config.yaml
model: "multi-label image tagger"
head_dim: 32
bias: "all"
shared_expert: false
mixing: "mixup"
optimizer: "muon"
muon_scale: "match_rms_adamw"
Rows from block 2 of a small multi-label image tagger, named by matrix and row number. Rows with one number within an expert belong to one neuron, the router's apart. Each number is 50 + 12 x the weight over its row's rms, rounded and kept within 0 to 99. All counts start at 0.
Before each expert's rows are labels from the 100 images, of 14976, where the router gives the expert most weight on average: "strongest on" is what is common among them. Only what is clearly more common there than usual is listed. The data: simulated grey scan slices of phantoms with and without marks. In brackets: how many of the 100, against the usual share in percent.
# router: router (model.blocks.2.mlp.router.weight, 4x160, trained with AdamW), inputs 0-79
# up: expert up (model.blocks.2.mlp.up, 4x80x160), inputs 0-79
# down: expert down (model.blocks.2.mlp.down, 4x160x80, transposed), outputs 0-79

# expert 3
strongest on: chest (100 vs 24.9); noisy (74 vs 29.6)
router.3:40 35 59 55 49 36 61 60 65 34 60 60 66 58 32 40 45 58 68 37 56 58 29 55 67 47 65 63 55 31 58 77 42 48 70 53 47 49 44 55 40 40 62 50 28 59 47 57 46 46 46 42 65 58 44 28 55 50 47 52 41 58 62 43 91 63 58 54 54 50 38 38 48 25 67 44 68 54 52 57
up.22:43 48 52 71 77 32 58 44 52 38 57 47 46 50 19 52 35 43 63 36 58 41 30 44 49 31 62 33 70 61 63 70 40 74 59 58 63 74 67 38 64 68 49 41 61 51 45 53 47 45 52 53 61 47 55 35 53 42 72 43 66 47 63 39 56 62 37 45 50 41 21 47 50 61 42 66 53 49 49 38
down.22:37 41 59 61 47 49 56 63 36 66 20 63 52 42 32 46 36 48 46 56 50 59 71 47 54 67 57 47 48 58 48 17 55 51 40 75 70 57 71 59 42 49 49 76 39 63 55 54 41 55 41 41 24 36 56 59 35 35 27 34 39 11 43 58 61 49 45 38 55 41 48 38 45 51 61 49 51 59 56 49
up.23:35 71 46 58 57 39 44 35 36 42 61 31 50 37 36 64 65 56 50 49 44 53 39 46 54 51 48 34 59 41 61 39 57 49 43 38 53 58 56 44 36 52 60 52 61 54 45 46 45 64 62 43 35 32 45 52 56 34 63 69 44 52 45 35 35 54 67 43 39 37 44 25 54 57 54 55 38 44 82 64
down.23:56 61 45 44 77 47 37 61 58 52 35 36 65 36 36 33 55 43 38 71 42 57 42 53 71 34 38 75 27 47 29 54 67 53 54 35 53 65 47 51 46 66 40 61 55 50 52 42 61 66 48 55 69 58 52 41 45 35 45 55 51 69 52 42 64 32 49 63 40 46 53 67 54 50 51 56 61 46 42 42
up.24:25 64 60 50 39 63 64 42 33 28 39 53 61 42 57 44 52 61 54 44 47 41 62 56 81 30 46 45 44 59 44 63 44 54 64 70 51 48 52 40 29 49 44 40 45 45 75 56 60 40 28 47 62 63 62 48 60 36 36 46 83 68 58 62 73 34 52 54 55 52 55 39 54 29 41 30 40 46 53 46
down.24:58 47 31 55 52 49 53 66 43 50 66 57 49 54 83 57 47 46 44 57 48 38 57 46 39 68 41 55 69 50 62 52 53 69 56 50 39 30 34 47 51 58 46 54 61 38 65 43 25 62 61 37 42 55 50 55 48 46 82 51 28 51 63 44 49 79 44 40 25 53 27 55 47 63 46 63 72 54 45 49
up.25:50 63 53 32 31 46 50 70 04 59 56 65 54 52 52 48 57 37 47 44 44 58 62 48 25 57 72 59 30 37 38 28 40 27 45 51 65 56 59 63 60 38 58 58 52 57 50 45 28 60 36 72 53 33 50 62 47 64 68 56 51 63 39 56 53 35 47 45 74 53 53 61 64 52 40 37 43 66 46 38
down.25:60 50 38 65 51 62 60 47 57 55 48 41 57 55 51 52 48 37 46 44 40 39 49 48 54 67 42 46 60 70 45 40 48 47 69 40 28 35 59 53 56 58 51 47 61 46 24 36 21 47 65 40 26 52 57 66 64 58 65 58 52 59 44 36 59 16 63 18 47 48 65 39 35 43 48 41 34 60 61 63
up.26:61 61 59 58 55 49 67 46 55 58 49 51 48 24 42 61 54 51 67 54 35 56 46 60 68 61 36 50 46 36 63 36 47 40 55 52 70 45 41 39 59 45 57 43 51 53 32 36 44 23 65 34 37 62 63 51 75 53 51 42 61 49 56 44 52 46 58 51 43 53 54 54 70 56 50 60 32 59 54 47
down.26:61 50 51 81 39 46 59 52 44 39 49 54 53 55 53 30 54 49 56 51 43 53 59 45 78 40 49 38 50 08 62 52 54 46 37 58 61 60 50 68 51 51 51 77 19 46 35 44 42 47 49 42 50 64 40 34 77 51 65 55 59 51 76 71 43 40 43 55 36 48 48 46 41 54 60 45 28 60 45 49
up.27:50 26 72 58 44 51 58 38 72 40 40 62 43 60 29 42 50 50 53 33 49 58 32 45 55 59 42 54 48 59 56 67 66 54 61 70 56 43 43 71 42 48 76 61 32 56 28 57 39 49 64 54 69 55 45 52 53 39 51 36 57 39 66 17 72 45 51 27 56 52 39 42 56 43 49 64 59 45 34 39
down.27:56 60 52 50 46 60 38 48 69 41 72 52 42 46 64 42 51 56 52 76 57 55 67 34 42 57 47 49 39 44 60 43 39 63 38 59 53 52 57 51 76 62 54 80 59 43 50 34 47 15 44 35 28 50 62 55 50 45 37 74 57 41 40 51 40 29 60 33 38 43 50 36 52 78 60 49 45 61 53 59
up.28:53 79 59 44 53 60 48 57 42 57 52 42 47 46 53 60 40 57 39 36 43 38 57 56 55 41 35 54 46 58 55 75 52 41 48 59 55 55 60 66 33 34 61 54 65 71 51 60 46 61 52 47 59 61 43 59 56 53 38 58 61 45 66 29 47 43 43 65 53 40 45 60 43 54 51 63 38 54 59 51
down.28:48 45 46 37 42 27 56 51 61 54 55 45 47 54 32 50 43 62 42 50 39 49 23 41 57 49 53 55 36 50 63 56 57 43 44 45 57 61 56 43 63 44 62 37 87 66 37 63 62 42 42 30 60 64 54 36 74 65 20 58 47 33 34 56 45 40 41 53 57 47 28 37 70 41 40 43 61 43 72 55
up.29:58 59 63 43 35 55 68 42 50 74 52 60 40 49 39 60 48 56 74 57 49 52 40 46 27 56 42 53 50 41 53 36 56 44 36 26 60 56 46 44 70 37 49 45 58 47 29 41 42 68 39 36 70 65 46 71 66 41 61 61 37 47 29 22 50 37 44 57 55 50 46 53 46 69 52 46 44 36 37 62
down.29:27 65 38 53 57 67 39 75 79 55 63 54 53 61 64 45 37 54 51 47 54 44 46 46 63 64 43 39 26 63 59 44 27 49 38 53 30 58 51 50 44 50 61 52 40 43 38 48 51 33 30 57 48 52 52 53 54 34 19 49 76 79 71 62 31 50 44 49 40 50 50 47 47 67 47 46 45 37 77 42
up.30:60 66 88 52 56 66 69 50 39 41 23 48 51 48 50 74 44 44 40 48 51 53 39 40 33 68 48 49 69 32 47 25 48 48 42 58 35 52 54 57 65 44 67 61 70 49 54 52 67 43 58 69 50 64 65 33 57 57 61 30 56 49 51 66 44 51 40 45 29 61 38 52 50 34 45 58 53 54 47 36
down.30:37 67 65 27 60 35 48 38 35 52 47 55 57 54 26 45 40 50 51 41 35 52 48 72 55 44 60 51 51 84 35 58 59 48 71 40 41 60 39 45 64 34 50 42 46 53 51 45 54 51 75 60 43 55 68 61 51 43 57 49 39 66 61 42 60 67 52 55 56 56 65 34 61 39 55 40 59 68 55 54
up.31:59 46 52 78 44 39 51 51 18 58 51 60 42 65 51 51 64 37 40 54 64 61 57 64 81 38 75 31 41 31 25 57 60 60 44 49 44 29 41 61 49 42 58 36 54 41 46 62 50 44 57 26 40 45 34 49 67 40 45 51 56 53 47 52 47 29 62 60 55 73 52 52 52 48 53 53 45 47 19 26
down.31:45 56 39 31 40 45 31 68 46 43 66 36 49 37 91 65 55 70 51 60 53 51 39 62 57 44 65 53 45 38 51 30 58 54 44 55 58 66 31 54 60 42 44 31 57 60 78 57 58 38 42 55 50 49 60 50 35 38 48 55 34 61 43 55 31 51 55 38 37 43 38 79 56 46 29 35 44 37 60 52

# expert 1
strongest on: limb (100 vs 24.4); low contrast (100 vs 25.2)
router.1:77 69 56 63 60 49 54 50 25 57 41 46 41 47 59 40 62 39 47 58 50 66 44 29 58 33 45 42 76 72 71 50 51 46 22 59 51 50 58 34 36 57 60 79 62 35 49 40 51 45 59 64 55 43 47 47 55 36 59 63 60 54 61 53 29 55 49 44 52 42 28 47 44 30 51 43 53 47 37 68
up.22:56 73 34 57 55 33 62 30 41 44 32 73 57 41 52 38 58 46 57 48 55 52 47 27 34 49 55 52 55 57 53 48 52 44 78 37 48 36 48 45 45 39 43 39 55 52 61 64 42 25 28 45 45 40 54 37 57 36 52 58 79 49 80 59 52 56 59 48 51 34 43 48 33 53 42 60 55 57 41 53
down.22:43 52 82 29 52 47 65 78 57 44 41 25 50 55 68 66 51 57 45 48 31 43 46 40 58 52 67 41 45 46 56 20 54 50 56 70 57 57 27 52 61 32 59 51 58 36 50 38 60 64 65 51 65 43 48 71 77 61 62 55 40 43 29 59 42 62 50 44 60 70 40 59 56 53 55 29 58 44 60 45
up.23:52 49 58 64 53 55 48 56 50 58 60 40 56 49 45 48 53 59 49 49 62 57 45 58 58 44 53 53 55 39 67 65 44 49 50 72 37 64 27 36 59 62 48 51 38 49 50 39 35 32 56 37 69 46 63 37 66 56 52 26 70 62 82 33 61 71 55 23 29 36 34 29 47 59 43 35 57 55 42 42
down.23:54 40 39 37 38 50 40 47 54 48 51 55 77 52 56 41 36 40 62 26 50 37 51 50 47 50 51 45 63 53 53 56 55 43 69 54 40 37 50 44 29 35 53 46 53 66 47 42 72 50 58 71 49 53 54 48 44 56 71 56 37 53 66 56 46 53 51 47 32 55 54 55 55 63 58 43 49 76 46 62
up.24:48 36 58 57 53 57 46 44 62 39 40 41 66 63 50 65 47 50 46 34 60 56 39 57 37 43 55 63 63 41 51 67 41 49 80 54 48 58 55 47 55 44 51 59 42 61 59 36 52 61 54 66 42 47 35 35 70 37 47 34 43 31 52 46 70 46 50 47 52 55 43 44 47 41 49 66 52 61 41 57
down.24:57 29 36 41 63 54 21 30 47 50 52 57 34 68 68 57 57 38 40 28 44 57 37 67 39 60 53 55 57 56 38 54 54 63 52 38 51 65 62 37 54 49 51 63 72 56 46 58 46 63 51 68 49 44 42 32 46 51 66 40 39 74 45 58 54 61 58 60 49 43 48 49 53 41 36 46 53 64 38 56
up.25:47 43 54 43 24 38 69 54 34 57 65 54 73 43 36 28 50 60 59 46 39 44 32 35 36 46 33 81 42 48 56 60 29 38 30 44 44 59 51 61 81 50 48 49 47 67 53 61 56 33 46 33 81 66 53 60 46 50 44 65 68 56 73 36 52 40 45 53 57 59 35 52 48 58 60 45 61 45 46 34
down.25:69 44 42 64 69 59 58 77 62 41 68 43 54 49 64 56 61 45 49 59 63 51 49 37 65 63 47 60 46 50 34 68 30 56 51 58 59 50 57 56 12 53 53 82 49 51 38 38 56 63 50 42 58 50 40 54 51 45 35 66 61 55 65 48 39 34 54 45 39 64 53 33 45 50 57 57 37 34 65 58
up.26:60 43 71 48 65 46 32 61 40 40 62 33 60 46 53 37 53 20 42 70 60 41 55 63 62 46 49 40 68 54 49 42 53 51 33 65 60 48 48 52 56 63 57 71 44 65 55 53 41 37 33 33 41 37 38 55 38 53 61 48 35 51 52 54 49 67 31 63 42 38 48 45 60 48 69 57 33 64 64 40
down.26:53 40 46 54 35 44 44 22 45 66 33 50 33 55 60 53 53 69 51 27 62 62 67 43 46 60 37 74 50 50 28 49 64 45 40 47 35 68 40 39 65 38 46 47 56 55 35 49 48 45 59 55 54 49 55 67 38 72 36 34 37 30 65 30 39 51 52 49 51 38 69 28 43 51 55 37 51 67 45 67
up.27:35 51 58 56 57 34 62 53 35 47 44 40 69 54 36 67 47 42 41 42 65 54 25 43 56 35 77 53 44 44 56 56 62 36 66 44 43 69 54 46 38 31 59 43 27 65 63 43 47 33 42 53 46 46 45 46 46 30 60 35 67 80 44 47 52 72 49 47 38 59 57 43 51 43 41 44 24 38 56 45
down.27:77 47 43 43 47 45 72 58 42 49 57 42 50 57 67 27 42 74 38 35 45 50 32 39 52 47 66 47 60 37 45 53 54 34 43 38 45 42 48 50 61 31 64 48 30 30 43 51 48 59 31 36 40 51 54 78 54 64 68 49 68 56 36 53 72 44 59 36 56 46 47 54 22 66 44 42 52 34 37 43
up.28:45 28 51 44 54 48 62 40 66 54 33 61 42 54 36 42 62 43 47 42 54 49 43 42 45 59 59 71 51 42 39 38 71 51 47 58 53 80 30 25 40 32 57 34 44 48 55 44 55 71 36 57 61 37 65 65 49 60 36 56 52 73 52 63 46 13 58 41 25 35 52 54 50 38 64 54 50 53 58 53
down.28:45 46 41 48 48 56 71 68 61 50 55 27 70 52 56 29 60 36 58 40 56 52 48 43 55 40 46 52 39 54 65 52 55 48 35 49 49 52 26 43 65 64 60 65 58 54 41 78 66 71 43 61 48 67 24 44 39 56 41 52 29 48 50 52 57 55 51 83 55 57 45 41 42 42 53 27 29 43 28 50
up.29:43 45 44 52 55 51 65 47 71 55 56 65 43 48 44 23 44 53 67 26 64 61 41 64 43 64 53 55 39 45 49 64 41 33 62 49 73 43 33 25 48 54 42 52 53 39 59 50 42 27 51 40 69 52 50 48 58 54 27 46 56 57 40 54 50 46 55 63 13 49 32 32 52 66 72 62 42 59 57 45
down.29:30 42 62 39 45 44 62 54 58 44 43 35 39 62 67 35 64 43 39 24 31 54 72 34 69 43 73 37 55 61 59 56 54 50 42 62 56 68 49 61 47 57 44 32 47 47 63 63 41 46 53 61 75 43 42 39 38 65 60 40 36 54 40 25 56 45 48 54 63 44 61 29 45 43 70 40 44 37 36 44
up.30:57 50 55 58 60 42 59 47 46 43 62 66 19 47 48 68 43 52 39 62 31 49 35 64 47 35 59 61 43 45 56 49 62 63 35 52 60 49 40 53 56 59 48 50 55 72 48 33 39 69 28 53 50 48 65 50 42 47 37 53 39 47 68 32 58 70 40 52 52 44 14 54 49 43 64 65 42 41 60 35
down.30:53 43 42 36 40 48 43 51 37 54 26 36 35 46 45 53 59 55 45 68 46 53 45 55 30 37 60 50 74 39 42 46 82 74 55 38 75 65 44 46 53 58 49 39 79 55 35 43 44 53 45 69 42 49 53 45 41 25 46 45 46 59 49 39 57 55 48 46 56 48 12 38 49 47 55 29 69 46 52 46
up.31:32 46 43 71 43 28 59 52 49 71 53 40 47 50 66 51 32 59 38 50 81 43 51 47 52 46 56 46 71 25 53 47 66 45 67 56 37 50 72 52 63 26 62 57 58 43 60 43 58 31 62 59 41 42 38 43 61 55 49 42 56 35 51 69 54 42 58 71 52 55 80 53 35 55 26 66 33 47 54 30
down.31:61 52 50 48 37 48 52 55 48 33 40 46 49 50 54 51 29 65 47 18 50 56 43 40 46 57 43 64 42 44 70 51 36 47 53 56 56 72 52 62 38 75 53 57 39 60 77 51 43 30 52 53 19 46 62 56 50 62 70 52 57 60 53 38 72 28 56 47 46 46 65 62 65 45 39 51 40 40 46 51

# expert 2
strongest on: limb (100 vs 24.4)
router.2:53 61 57 56 51 48 46 58 45 46 48 50 38 51 57 54 32 61 72 47 76 38 44 40 51 42 44 63 40 60 56 64 52 46 61 49 43 63 61 65 53 51 66 33 58 61 76 52 66 30 27 48 45 43 48 44 54 52 44 35 49 45 48 56 78 36 55 57 43 55 47 64 54 37 39 43 24 43 64 18
up.22:49 31 31 37 44 26 48 36 20 36 41 48 60 54 56 64 58 49 37 52 54 52 28 49 56 66 59 44 57 40 68 50 67 50 39 61 69 57 38 58 35 86 68 54 56 64 57 38 49 35 53 76 58 40 63 37 44 59 63 33 32 56 38 47 42 56 63 52 52 32 42 39 50 52 50 45 69 57 61 47
down.22:50 27 68 67 31 65 50 48 69 48 40 76 49 51 48 58 56 49 51 29 55 49 71 46 69 43 76 55 46 62 51 66 36 40 63 70 41 44 48 47 46 19 46 24 68 34 62 48 47 61 36 45 46 53 48 49 46 69 53 60 46 51 68 45 55 57 52 61 54 32 47 52 45 32 60 85 38 51 55 64
up.23:49 45 54 39 56 46 58 59 49 41 64 62 67 50 23 51 57 42 51 37 41 50 29 59 69 36 74 36 30 62 53 55 51 42 62 58 38 59 47 37 56 36 58 72 22 41 31 42 45 54 58 50 76 40 37 42 56 63 56 52 50 34 50 36 67 71 60 57 52 53 48 49 31 46 53 43 60 50 39 44
down.23:55 22 60 46 45 37 68 53 61 57 79 54 58 61 41 59 48 52 43 47 39 54 29 36 47 51 58 65 71 29 58 52 42 40 24 36 53 45 44 55 46 51 50 57 60 57 50 49 50 59 86 65 59 51 25 46 64 34 64 51 40 58 67 29 51 61 53 47 49 49 48 55 54 51 49 49 61 45 43 66
up.24:51 54 46 49 58 64 36 64 41 47 77 50 62 52 53 67 36 37 51 37 61 35 46 38 67 71 52 67 35 64 55 57 50 52 51 57 37 64 54 45 54 49 80 40 48 65 75 36 57 34 40 50 63 55 53 57 47 50 46 30 53 38 45 61 61 50 52 52 52 55 46 37 47 58 28 44 45 63 71 22
down.24:57 52 44 81 36 62 38 40 44 60 40 51 50 62 52 43 48 56 39 57 34 51 38 40 68 49 60 58 19 53 52 59 77 40 51 61 38 71 42 37 49 56 46 62 42 51 67 42 40 32 46 40 31 45 66 47 35 55 66 47 52 28 35 41 36 66 50 70 48 47 65 50 42 39 59 55 43 41 54 52
up.25:63 64 49 32 51 56 46 61 54 46 62 72 33 44 55 39 42 48 47 64 27 73 58 62 38 50 22 57 27 49 47 42 29 52 36 49 58 56 44 60 58 58 29 35 49 55 63 27 42 68 44 38 68 67 62 48 41 41 37 50 74 66 75 43 52 33 55 51 61 55 45 69 45 49 54 44 37 50 63 31
down.25:25 65 64 24 66 44 49 40 48 46 60 45 30 57 40 36 55 55 44 47 61 47 67 45 49 70 52 32 57 35 55 39 53 47 66 68 47 70 54 60 50 39 50 48 27 65 29 45 40 56 45 30 58 58 40 60 57 38 57 53 21 46 34 43 33 47 41 41 57 51 64 54 78 51 38 54 42 54 33 43
up.26:51 59 60 36 55 60 63 60 53 56 49 41 55 36 49 54 50 49 43 42 59 54 64 41 74 37 53 42 55 68 65 67 46 29 69 69 34 49 65 33 59 45 56 48 44 42 37 51 33 51 67 51 53 58 41 59 41 62 36 61 48 56 51 35 67 63 61 72 57 31 61 38 49 43 51 76 39 63 41 58
down.26:42 36 32 72 58 35 68 57 63 56 67 46 35 60 46 33 47 41 52 57 50 47 44 60 54 56 64 37 42 43 35 58 52 44 43 46 75 42 29 69 36 52 59 57 34 28 48 45 59 44 49 41 56 59 65 48 58 41 52 49 67 57 36 67 41 87 45 61 49 39 42 43 47 40 58 25 54 27 55 57
up.27:48 52 39 45 59 62 38 58 61 52 29 50 54 45 37 68 42 41 41 79 57 32 72 54 48 57 69 47 52 56 54 42 50 63 47 46 74 48 57 66 62 29 41 41 38 40 55 62 42 56 68 59 39 44 52 62 42 51 46 60 34 72 34 55 45 75 42 40 41 44 48 65 56 66 41 52 36 49 58 62
down.27:46 55 51 66 46 63 38 46 73 59 29 66 37 33 63 58 66 40 47 56 49 46 73 75 56 48 63 49 30 71 38 51 41 39 49 41 50 38 46 36 42 36 52 76 41 43 60 46 27 57 64 47 49 46 49 44 52 48 59 57 49 66 42 45 38 69 44 34 38 47 39 48 57 53 57 28 35 62 48 64
up.28:55 44 56 40 69 14 55 42 24 54 52 52 33 39 50 38 42 67 45 46 70 58 55 49 67 52 62 51 69 36 70 84 71 42 68 59 69 59 39 48 43 52 58 35 73 63 55 68 26 37 63 60 53 66 39 61 58 61 31 40 41 37 48 30 63 47 60 62 48 40 46 53 52 61 36 39 57 47 37 50
down.28:42 37 44 36 46 54 43 52 52 26 58 78 58 47 58 50 50 51 62 51 62 47 58 50 71 42 64 40 45 49 31 52 34 46 37 57 71 28 33 47 59 59 42 52 27 40 47 47 49 54 53 25 46 41 27 50 49 50 70 53 49 59 37 76 50 32 39 72 57 46 55 31 14 61 54 36 61 62 30 58
up.29:49 45 63 50 45 64 51 63 44 50 82 65 43 49 53 30 43 58 71 45 68 28 47 62 70 34 53 87 58 46 49 73 46 52 59 51 40 54 49 65 64 50 64 39 39 62 67 67 62 55 44 41 54 33 41 51 52 29 51 37 54 52 63 40 68 41 58 40 59 42 33 68 46 48 46 51 28 59 57 24
down.29:59 54 59 42 56 52 61 23 51 50 39 33 49 40 36 44 44 55 55 40 72 52 40 61 85 53 33 47 28 46 70 71 40 29 70 47 52 48 51 51 40 57 54 51 34 51 34 67 37 23 80 43 49 46 62 54 62 39 49 55 19 53 43 55 60 37 53 59 51 50 61 60 37 55 34 14 16 47 29 57
up.30:74 39 40 46 64 71 30 60 49 49 52 60 27 40 48 40 44 47 66 48 57 50 48 59 41 45 62 18 34 48 37 35 48 59 59 40 58 37 46 48 72 55 60 00 31 34 62 45 49 61 64 41 37 62 58 56 48 43 58 48 57 47 65 46 53 27 62 32 37 45 61 58 62 50 70 39 44 59 29 51
down.30:37 46 28 32 37 72 45 51 58 60 30 60 47 56 55 50 29 42 56 54 10 53 63 48 53 53 51 45 54 60 33 54 67 48 54 57 46 24 36 49 41 32 60 57 35 43 61 55 30 85 38 38 53 44 62 35 73 62 32 52 45 67 50 38 63 62 44 45 61 44 53 34 45 52 25 60 50 51 38 76
up.31:61 55 46 74 37 44 36 35 48 43 51 58 44 50 39 46 47 39 65 40 41 54 38 69 51 54 56 35 49 44 33 36 38 47 47 34 81 46 32 62 47 27 37 38 31 53 59 53 46 53 51 34 35 46 35 59 53 57 50 71 49 64 67 40 58 58 49 44 44 64 49 59 66 35 61 39 55 31 32 53
down.31:63 58 48 34 26 37 45 56 54 48 54 30 52 53 47 61 45 47 52 57 51 55 56 61 50 46 69 47 19 66 40 52 47 60 67 41 50 62 40 50 27 35 41 55 41 67 62 46 21 72 45 36 61 55 47 33 57 65 56 39 40 37 50 21 35 76 41 56 52 48 47 52 62 31 30 58 84 61 43 41

# expert 0
strongest on: low contrast (82 vs 25.2); noisy (75 vs 29.6); belly (52 vs 25.4)
router.0:43 67 39 41 60 79 43 68 52 64 38 58 47 39 55 47 53 38 55 78 63 40 71 50 46 83 35 48 61 54 63 44 51 64 35 55 67 46 63 48 59 46 52 59 56 57 48 29 50 51 51 45 21 55 49 49 40 61 50 45 38 53 18 53 22 53 52 28 51 46 54 47 51 79 66 64 42 50 34 49
up.22:82 58 41 60 49 46 46 53 49 41 39 50 69 55 45 52 49 34 36 32 67 56 34 59 58 34 40 46 41 45 51 39 49 49 63 61 57 45 29 47 40 53 36 40 63 50 51 51 50 18 37 58 33 50 54 52 54 53 69 44 46 54 75 21 53 59 38 49 35 70 41 51 54 45 67 42 72 45 47 84
down.22:55 76 71 48 42 35 66 24 50 31 59 43 45 48 44 46 53 52 58 70 58 63 43 50 36 51 41 35 43 57 29 43 23 44 59 48 44 47 68 49 21 55 53 43 31 50 75 57 39 38 59 28 69 54 42 43 42 50 60 58 47 53 55 50 56 43 45 42 41 51 70 40 51 37 50 42 56 34 44 34
up.23:59 47 42 54 38 68 68 44 50 37 60 60 56 43 82 55 50 62 58 43 48 45 58 60 41 64 54 68 50 65 69 25 56 72 52 42 41 31 49 46 66 30 37 49 46 73 63 42 64 49 52 57 28 46 64 53 37 54 66 47 32 55 54 47 46 35 44 59 43 56 37 60 60 42 49 59 38 50 44 47
down.23:49 42 49 49 54 58 57 74 66 71 44 27 50 48 38 34 56 42 48 70 48 46 55 43 62 47 27 31 48 28 30 77 55 57 48 51 27 61 34 49 56 64 40 60 63 49 57 53 64 65 46 59 58 55 36 54 63 37 39 49 49 38 63 78 26 60 51 49 55 58 39 57 68 57 49 41 56 28 61 42
up.24:45 53 39 33 58 43 27 52 43 62 31 37 42 55 70 72 48 53 62 36 61 39 38 50 50 72 39 62 47 43 69 51 49 55 47 62 70 63 45 59 52 65 47 48 42 56 48 62 58 18 82 53 36 47 56 17 38 33 70 56 60 42 47 55 53 74 57 29 62 46 47 55 47 46 58 68 65 67 40 40
down.24:54 47 63 62 48 45 61 42 56 54 77 51 29 64 49 28 44 58 44 45 76 54 40 44 48 49 55 62 45 30 42 48 49 50 58 59 28 68 61 60 55 71 49 53 51 59 65 59 83 78 28 43 63 52 60 54 56 44 19 49 62 34 58 29 37 22 56 42 41 73 48 56 57 42 50 29 25 42 45 41
up.25:07 57 62 46 38 53 67 55 58 59 43 52 51 52 72 54 34 50 50 40 33 45 34 47 44 72 51 57 52 48 54 49 47 53 39 51 54 45 49 48 54 34 50 58 46 43 51 63 64 45 40 67 60 31 62 53 55 46 53 50 65 46 49 58 43 49 44 54 47 53 59 61 42 33 42 55 43 56 48 50
down.25:31 47 49 72 33 31 16 54 58 49 42 51 64 47 58 65 42 52 58 41 44 52 46 63 35 38 54 47 35 51 80 44 70 65 58 54 42 48 64 48 64 51 53 59 48 50 62 34 44 45 62 54 48 53 42 27 53 28 47 52 45 74 49 53 37 52 45 48 44 38 47 56 47 48 55 38 41 44 53 52
up.26:96 70 67 47 63 43 58 57 77 37 38 37 61 44 38 44 53 38 71 40 51 40 42 46 48 25 45 45 60 34 54 52 47 68 77 67 46 71 48 39 47 79 65 47 37 52 58 63 68 49 42 55 56 41 60 50 55 56 56 40 60 50 46 52 45 46 47 61 55 26 51 45 29 59 40 53 60 39 63 41
down.26:67 46 55 67 41 54 60 40 19 42 56 54 67 42 66 62 61 54 53 34 42 50 55 66 31 49 59 37 48 65 60 59 51 66 52 41 39 34 51 50 74 35 45 34 48 70 57 61 49 46 67 56 56 51 36 33 51 50 49 35 37 32 46 47 36 54 39 56 43 65 32 55 65 53 29 27 51 44 49 47
up.27:35 46 45 39 63 59 75 55 43 57 53 51 39 59 61 45 44 53 56 46 55 59 48 40 22 65 52 69 58 55 37 34 59 48 41 59 57 46 29 65 31 46 58 46 48 64 29 68 49 41 62 61 48 57 49 66 63 36 61 43 38 43 79 63 53 59 46 44 58 50 39 49 51 55 65 72 63 37 31 48
down.27:63 50 36 36 47 55 61 43 73 38 64 49 46 59 28 50 45 15 47 50 64 54 59 50 79 49 52 56 38 27 52 51 38 67 47 51 65 42 54 53 61 55 51 57 81 51 65 45 51 50 49 45 46 49 50 48 54 64 50 43 65 37 48 22 70 33 46 49 55 57 59 69 64 42 52 26 47 45 31 55
up.28:41 42 89 55 60 57 49 39 50 52 48 71 55 42 58 42 50 55 57 44 50 56 43 64 57 71 52 46 57 72 40 60 45 49 64 41 51 47 52 41 62 56 44 36 57 74 36 35 65 56 68 38 54 74 17 53 43 27 51 40 48 49 59 52 44 57 47 63 56 31 47 50 44 44 57 74 64 36 40 58
down.28:54 56 61 56 53 80 63 33 51 41 67 46 53 50 67 21 52 54 61 89 46 53 31 51 56 38 62 67 82 59 64 54 64 37 35 42 55 54 45 54 53 42 36 37 67 50 67 37 38 48 51 44 49 46 52 43 58 47 44 49 63 63 37 37 59 61 45 43 64 51 60 46 61 34 55 42 46 59 16 51
up.29:43 49 36 50 56 62 46 46 54 47 43 44 47 56 59 46 38 43 41 71 48 46 54 27 43 62 32 55 48 41 66 34 52 54 42 49 78 73 41 81 58 65 64 56 41 49 25 58 63 27 57 50 52 47 63 54 56 57 38 53 41 42 44 48 41 52 38 56 46 61 53 50 37 66 52 60 43 31 58 49
down.29:47 47 76 57 59 72 55 44 49 55 46 61 49 44 61 61 49 60 47 46 48 56 55 50 47 50 57 51 66 49 14 53 12 42 48 64 59 54 55 36 34 43 40 43 25 52 35 56 57 46 45 64 69 56 43 31 51 28 62 50 67 58 44 56 53 42 48 44 60 39 47 54 47 40 52 92 50 55 39 43
up.30:20 53 57 37 42 41 52 50 32 52 38 37 38 51 45 60 51 52 32 62 54 50 67 38 50 57 40 37 49 52 30 43 44 58 57 67 48 51 58 52 36 21 50 59 70 54 59 36 46 40 32 44 51 57 53 41 53 57 33 44 53 31 47 58 57 63 57 60 51 58 47 37 49 48 45 51 45 55 50 62
down.30:56 59 59 82 52 51 27 62 42 55 43 52 33 52 59 53 48 60 50 49 48 51 47 43 44 42 58 40 41 59 35 41 55 62 45 59 70 38 37 51 47 27 52 58 62 58 46 50 69 43 77 53 52 46 61 48 50 38 56 52 27 44 44 79 67 86 50 64 58 39 48 67 46 39 38 17 42 64 73 52
up.31:29 57 45 26 50 56 56 47 50 42 56 49 58 44 50 49 57 48 30 40 46 57 47 46 49 57 47 54 42 47 47 47 73 40 69 38 51 71 39 45 49 63 65 32 48 46 61 55 63 51 61 30 51 35 43 56 37 38 42 57 57 45 33 36 63 36 57 58 56 42 51 52 47 55 46 66 52 40 61 63
down.31:54 51 31 50 48 36 44 28 86 55 20 56 58 61 31 28 51 40 47 49 67 58 63 53 60 51 59 46 50 49 30 54 39 61 53 51 64 59 78 65 41 42 42 38 26 44 33 50 64 56 66 51 57 45 33 51 34 58 53 49 47 46 52 62 43 48 47 59 70 57 53 37 34 24 57 62 49 47 72 50